A small segmentation model, trained from scratch: encoder activation swiglu.
Rows from block 6 of the encoder of a small segmentation model, named by matrix and row number. Rows with one number belong to one neuron. Each number is 128 + 32 x the weight over its row's rms, rounded and kept within 0 to 255. All counts start at 0.
After each neuron's rows are labels from the 100 images, of 14848, where the neuron reaches its largest size: "place" is the part of the image that holds the peak; "top examples" is what is common among them. Only what is clearly more common there than usual is listed. The data: coloured fractals of 300 iterated function systems on busy backdrops.
# gate: MLP gate (encoder.blocks.6.mlp.gate.weight, 512x128), inputs 0-127
# fc1: MLP up (encoder.blocks.6.mlp.fc1.weight, 512x128), inputs 0-127
# fc2: MLP down (encoder.blocks.6.mlp.fc2.weight, 128x512, transposed), outputs 0-127

gate.219 [150 146 164 103 129  91  76 178 109  84 118 154 127 107  86 141 160 154 117 131 107  99 164 143 146 103  81  99  99 153 139 104  98 134 154 126 154 181 103  83 136 175 174 122 138 165  58 168 128 132 125 122 111  99  55 139 118 117 131 184 127 172 119  93 123  80  99 115 151 216 144 110 115 113 128 127 114  95 100 121  62 109 120 181 117 105 129 163 149 125  94 147 159 102 197 159 168 157 119  80 135 138 129 150 129 130  53 136 124 184 129 130  83  94 186 129 108 113  90 146 157 117 134  18 113  83 119 134]
fc1.219 [124 152 173 191 154 114 147 119 137 161  89 119 140 152 101  74 116 116 110  97 109 102 154 108  73  87 196 121 106 142 105 190  80 109 146 152  99 111 163 120 169 135 234 117  84 129 165 134  84 125  90 117  78 138 180 154 124 134 109 196 141 167 117 138 118 115 192 141 149 134 130 134  99 130  98 115 126 146 137 112 139 124 222 141  58  81 119 120 148 158 101  92 121 186 125 114 140 159 120 127 119  89 173  84  92  93 173 109 153 115 136 168  93  96 131 123 129 189 104  67 111 130 147 118 165 109 129  92]
fc2.219 [159 170 155 112 161 143 183 113 136 116 153 154 185  35 135 104 103 148 134 135 106  76 153 152  94 147 156 175 150 112 129  78 111 180 157 174 141 124 106 154 138 157 113 113 107 144 148 129 168  82  67  89  92  47 123 129 111 119 116 168  59 135 108 126 174 123 116 135  97  76 127 202 127 130 129 157 174 117 160 101 155 151 168 117  89 105 117 107 109 176 125 119 119 158  79 136  80 135 169 156 153  91 106 156 101  94 159 161  98 185 100 123 135 166 106 145 106 116 138 132 125  66 139 156  93 210 111 152]
place: centre
top examples: blue

gate.437 [115 106 165  85 179 121 133  90  91 111 105 118  90  63 169 136 155 134 144 147 113 120 179 174  83 112 139 156  73 121  79 191 146  97 153 139 149  82 102  96 134 124 110 147  90 157 138 152  82 104  75 102 113 128 105 133 153  44 160 166 156 105 161 115 171 112 138  94 131 176 135 124 172  85 153 109 147 153 145 149 168 119 146  73 122 165 106 132 158 142 134 157 119 156 159  27 145 135 157 189 118 187 102 130  82 101 118 114  86 148 136 120 178 196 165 126 112 151 107 135 151 152 153  93 134 130 142  66]
fc1.437 [147 161 179  68  87 158 191 109 134 166 161 174 122 136 139 158 199 105 136 119 149  54 120 115 119  56 161 126 155 126 200 135 171 120 145 134 169 114 148 112  84 139 119 116 118  86  70  94 141 105 159 116 178 141  98 115 127 147  63 166 230 135 115 144 179 153  96  96 146 168 137 147  90 161 151  74 114 125 147 133 168  88 120 128  59 118 144 115 141 101 128 137 116 131 143 130 140 130 116 159 138 104 190 169 139  44  97 146  98 114 122  90 135 129 144 176 112 122  84 132 134 147 153 104  97 128 111 108]
fc2.437 [143  78 143 138  73 173 131 176 105 136 124  38 146  99  78 114 101 136  72 162 174 122 177  77 166 128 144 124 111  95 113 136 208 164  90  82 126 138 145 113 100 115 148 137 125 183 119 154 100 103 157 140 104 130 116 160 132  92 137 103 189 129 118 155 121 145 134 112 211 134 135 140 142  98 121 135  97 126 157 177 111 125 130 141 149  95 205 126 164 118  72 143  94 129 165 102 119 160  99 150 114  49  96  97 118 100 176 136 152 151  92 157 112 131 103 216 140 139 112 155 126 108 147 129  79 197 147 137]
place: middle left
top examples: blue

gate.119 [144 160 121 121  78 146 179 146  61 136 155 156 129 110 124  83 139 119 109  93  35 124  90 149 112  98  81 162 104 161 114 110 154 151  91  87 165 130 110  93  93 111  81 142 125 128  81 118  57 113 126 142 136 156 146 108 121 135  93 160 163 112 141 132 144 103 124  61  78  96 102 154  95 194 120 130 137 123  85  98 170 150 144  41  86 156 145  99  86  84 138 216 142 127  91 135 100 117 142 135  62 168 106 167 106 136 161 130 128 149  89 120 103  93 175 125  98 124 148 187 121  94 108 166 101 146 111 143]
fc1.119 [117  80 148  54 159 174 118  78 145 174  99 135 117 146 128 110 115 160 101 151 128 111 100 154 137 195 129 144 109 171 126 126  97 132 183 158  74 124 118 156 111 133 146 182 113 132 193 123 132 128  85 147 112 139 138  83 133  68 155 121 152 138  61 131  64 120 115 165 142 159 170 172 132 132 179 116 180 101 110 104  92 142  78  58 128 133 151  82 168 160  98 155 181  88 214 115 148 138 139 162  98 151 103 169 158 161  93  89 132 164 105 177  80 110 104 167 156 145 121 116 100 131  99  90 148 159 118 133]
fc2.119 [124 107 151 150 114  91 185 118 196  89 109 115  97 102 131 149 113 113 124  83  99 179 189 109 175  67 139 146 101 144 152 135 115 135 112 111 171 156 107 138  80 156  91 118 135 152  78 134 100 150 167 142 111  97 120 100 157 175 206 133 110  99 148 138 202 121 119 135 132 137 158 195 110  83 148 207 181 202 164 123 106  88 125 153 126 138 153 135  64 117 159 138 112 115 121 143 130  89  84 127 136  99  69 155  89 145 100 132 159  67  94 132 141 123 157  63 117 131 185 108 136 128 179 120 148 163 157 145]
place: centre
top examples: white

gate.246 [131  81 129 115  81 116 100 157 187  86 196 139 158 137 101 150 111 123 119 199 147  96 106 184 113 140 140 184 104 105 137  80 149 132 174 129 109 150  72  93  68 168 164 177 115 194 170 115 131 134  78 124 103 149 154 132 122 109 220  82 115 129  90 139  69 137  85  75  99 116  81 171 140 119 127 135 145 126  61 135 186 151 146 175 143  94 107 106  99 114 137 112 128 125 127 111  96 179  59 169 133 117 143 137  68 138 122 133 139 133 171 130  99 120 128 149 155 182 101 127 115 163 114  91 134 117 131 161]
fc1.246 [108 154  92 110  97 156 157 110 139 120  48  81 135 123 143  62 119 124  69 157 126  95  88 166 154 139 128 155 124 142 102 131  71 186 134 126 119 142 102 127 137 121 117 129 145 186 143 142 102 161  79 111  91 141 124 143 153 158 112 137 200 144 133 128 110 140 121 114 152 146 103 194 102 160 103 106 154 114 142 125 156  76 164 110 133 185 151  91  81  99 101 125 135 171 198 126 141  78 185 165 110 142  95 101 206  87 117  60 143 137 126 204 169 143 144 140  96 156 116 131 128 184 118  74  82 185 145 118]
fc2.246 [121 128 157  92 124 202 151 118 119  94  92 154 122 147 169  40 157 105 138 122 142 123 139  78 171  94 144 112  80 173 188  94 130  86 153 169 180 123  89 144 142  83 122  76 130 109 116 100 110 196 139 121 111 127 100 140  94 119 120 124 103 149 174 148 139 118 114 102 160 165 134 168 105 103 154 188  93 138  93 129 142 129  80 127 142 204 138 184  69 146 119 104 116 131  85 125 131  92 136 143 185 109 175 165 115  74 122 121 126 107 125 142 169 111 130  57 101 152 130 120 125 125 106  79 105  56  64  91]
place: centre
top examples: red

gate.470 [152 145  90 113 157 159 199 152  91 120 149 112 121 159 127 134 131 130 207 150 117  85 133  74 130 104  98 126 105 148 163 132 153  99 149 156 151 183 148 107 163 131  51 106 142 108 126  66 163 143 110 123 210 138 126 123 134 166 132  54 119 120 162 123 161  79 179 110  93 111 102  53 109 131 105 110 108 162 129 147 152  90  97 105 149 165 134  91 142 156 130 101 140  96  38  80 140 103 136 122 126 140 174 146  95  97 137 114  84 126 111 116 134 188 150 148 132 136 166  97 111 120 116 187  88  74  74 178]
fc1.470 [142 110  52 141 128 170 195 171 155 151 120  51  55 181  68 168 129 147 157 135 198 149 158 117 136 179 135 150 137 134 162  54 108 109 104  82 155 145 113 166 135 120 121  90  72 109 126 143  72 144 119  85 142 192  94 118  77  97 123 154 117 106  84 144 163 149  81 131 167 132  84 121 146  95 112 138 128 101 143 129 108 132 117 130 106 129 100 155 197 176 147  88 194 110  71 121 133 136 162 104 148 125  48 139 137 131 108 165 115 134 155 102 116 113 102 156 148 113 114 130 118  94  87 125 139 109 114 152]
fc2.470 [123 150 176 163 139 114 134 135 110 133 100 119 173 127 109 193 139 107 124 137  85 141 149 153  82 131 136 122 105  67 141  96 162 139 137 118 150 131  91 148  99  45  98 148 143 169 134 121 168 108 107 100 163  66  97  99 106 117 101 135 186 137 123  86 147 131 112 153 121  83 122 108 131 149 104  66 104 155  78  81 167 122 142 171 183 123 197 133 176 137  58 123 130  99 147 137 219  84 116 157 152 139 183  78 171 159 181 105 114 127 116 118 144 116  75 129 159 151 129  79 196 162 134 131 190 129 140 124]
place: centre
top examples: yellow; white

gate.265 [145  79  93 123  98 201 109 105 111 130 160  91 138 120 148 126  56  54 107 167 142   3  59 139 137 152 116  94  81 171 132 116 138 144 115 127  71 101  99  85 130 151 147 132 185 127 100 115 133  68 150  84 168 117 194 162  72  96 110 116 147 117  94 166 111 133 127 116 114 187 113 130 134 121 122 185 151 181 127  72 103 121 126 139 158 138 166 115 128 182 119 149 159 106  86  80 127 119 142 163 164 106 130 125  92 180 146 170 112 111 142  97 122  96 139 144 114 143 136 133 183 125 148 122 125  99 140 124]
fc1.265 [121  71 152 130  98 107  93 112 100 199 113 139  87 121 152 150  74 126  76 128 149 155 157 148 128 189  99 108 176  70 159 124 160 130 148 142  90 114 141 152 109 105 128 142 116 118 132 149 105 188 124 150 100 170 129  90  99 122 109  96 172 110 141 121 105  93 168 132 175 131 190 116 123 187 133 109  96  81 168 154 106 163 109 137 190  75 145 120 124 167 195 158 111  48  82 157 154 119 155 146 115 119 148 115 104 121 158 173 130  72 147 131 114  75  77  72  89 142  99 174 109 167 116 179 108 136  99 179]
fc2.265 [138 138  67  89 156 154 136 116 147 114 115  81 130 131 109 127 171 134 105 113 172  97 156 198 121 129 124 175 119 157 143 104 191  50  62 140 176 147 139 145 137 130 140 122 103 204 125  95 138 115 196 134 108 134 145 122 127  74  16 169  97  99  83  96 124 108 155 123  80 129  79 142 138 102 127 155  93 109 111 174 112  97 195 131 100 123  83 133 150 122 128  95 114 147 137 128 103 102 134 106 121 153 154 123 126 106 133 120 120 119 164 143 156 129 174 185 200  50 119 104 157 129 138  89 117 127 187 110]
place: centre
top examples: orange

gate.421 [102  81 106 126 131 171 136 101 101  97  82 122  80 103 113  79  95 153 131 145 118 164 113 107 158 149  97 107 217 164 126 151 136 100 105  95  93 113  98 143 124 178 158  96 163  70 118 120 124 161 116 116  64  99 139 129 157 130 122 153  94  93 176 161 133  36 113 117 141 112 117 154 137 133 155 131 166  97 121  95 186 158 125 154 178  90 128 129 138  99 161 112 129 170  74  87 146 121 157 145 163 137 132 151 122 129 150  85 136 129 162 186  77 100 122 106 125 231 174 178 154  97 136 153 101  97 202 142]
fc1.421 [156 173 155 190 113 155 121 136  55 129  65 181 128 111 134  99 128 118 140 121 149 163 149 174 104 101 105 171  62 142 164 105  76 135 117 114 123  87 115 123 114  94 145 209 110 130 158 119 124 139 144 145 108 144 179  51 134 160 105 135 146  92 154  69 114 150 166 147 126 127 191 203 122  91  73 108  84 111 133 203 133 172 118 159 136 195 111 138 125 124 140 153 115  71 153  83 154 134 101 120  80  99 113 115  97 143 177 150  71 126 122 141 165 104  99 112 151  93 136 154 114 147 124  75 100 116 129 157]
fc2.421 [177 111 169 113 115 107 176  86  71  99 182 123  92 119 134 215 176 144 138 179 152 140 177 136 130 148 134 139 134  99  90  76  75 100 161 114 102 134 150 127 178 134 152 126 115 140 105 132  78 143 133  96 122 164 102 141 124 140  86 132 128 104 138 169  96 163 120 176 117  56 106 131 163 160  74 164 133 132 148 108  89  60  84 186 100 145 100 141 125 140 138 125 124 101 114 102 148  67  89 181 172 110 167 192 166 140 104 103 107 124 108 185 133  78 167 193 133 151 113 166 115 148 126 122  89 111  86  99]
place: centre
top examples: green

gate.338 [144 126 171 139 158 120  78  63 157 105 158  17  96 147 132 122 160  89 110 170 156 138  94 116 194  80 112 128 132 136 109 123 161  53 173 109 138 111 137 141  74 127 177 102 111 113 149 171  89 163 149 152 171 140 153 190  48 108 142  92 137 168  90 183 110 131 133  36  98  97  96 156 112 112 133 153 155 121 162 131 135 130  88 148 154 118 123 103 117 123 162 159 100 157 136 108 109 160 119 110 129 145 121 122 151  88 127 147 101  82  79  93 121  81  96  98 124 145 150 144 157 139 173 175 138 147 137 173]
fc1.338 [ 92  88  79 133  95 189 152 144 110  73 106 119 141 117 155 127 146 119 139 125 135 103  93  91  73 129 118 113  94 122 174 174 147 115 126 139 167 108 120 119 121 103 104 165  86 131 117  74 126 134 121  99 153 153  69 116  61 157 118 129  80 119 113 184 145 102 101 158 138 132 129  97 166  95 204 142  91 164 174 199 127 169 175 122 128 102 144 149 131  82  98 116 202 159 137 131 126  87 164 126  66 109 126 173 139 151 172  95 108 158 170 177  49  94 117 134 171 152 111 131  93 121 109  80 153 158 169  76]
fc2.338 [144 179 166 146 118 185 131  77 192 115 126 142 180 170 162 116 177 169  94 115 135 159 154 102 121 140 133 149 146 181 120 123 126  38 153 110  72 140 107 181 117 184 153 166 159  87 160 126 115 101 120  84  86  83 160 128 152 100  92 165 169  52 135 112 155 135 111 133 195 152 174 118 122 162 145 117 116 124  86 175 121  87 106 125  97 129 150 165 143 133 164  72 117 182 184  69  97 150 128 105 183  69 109 103 111 135 147 143 129 106 137 133 116 125  94 120 125 158 137 159 132  97 100  75 109  86 126 137]
place: centre
top examples: red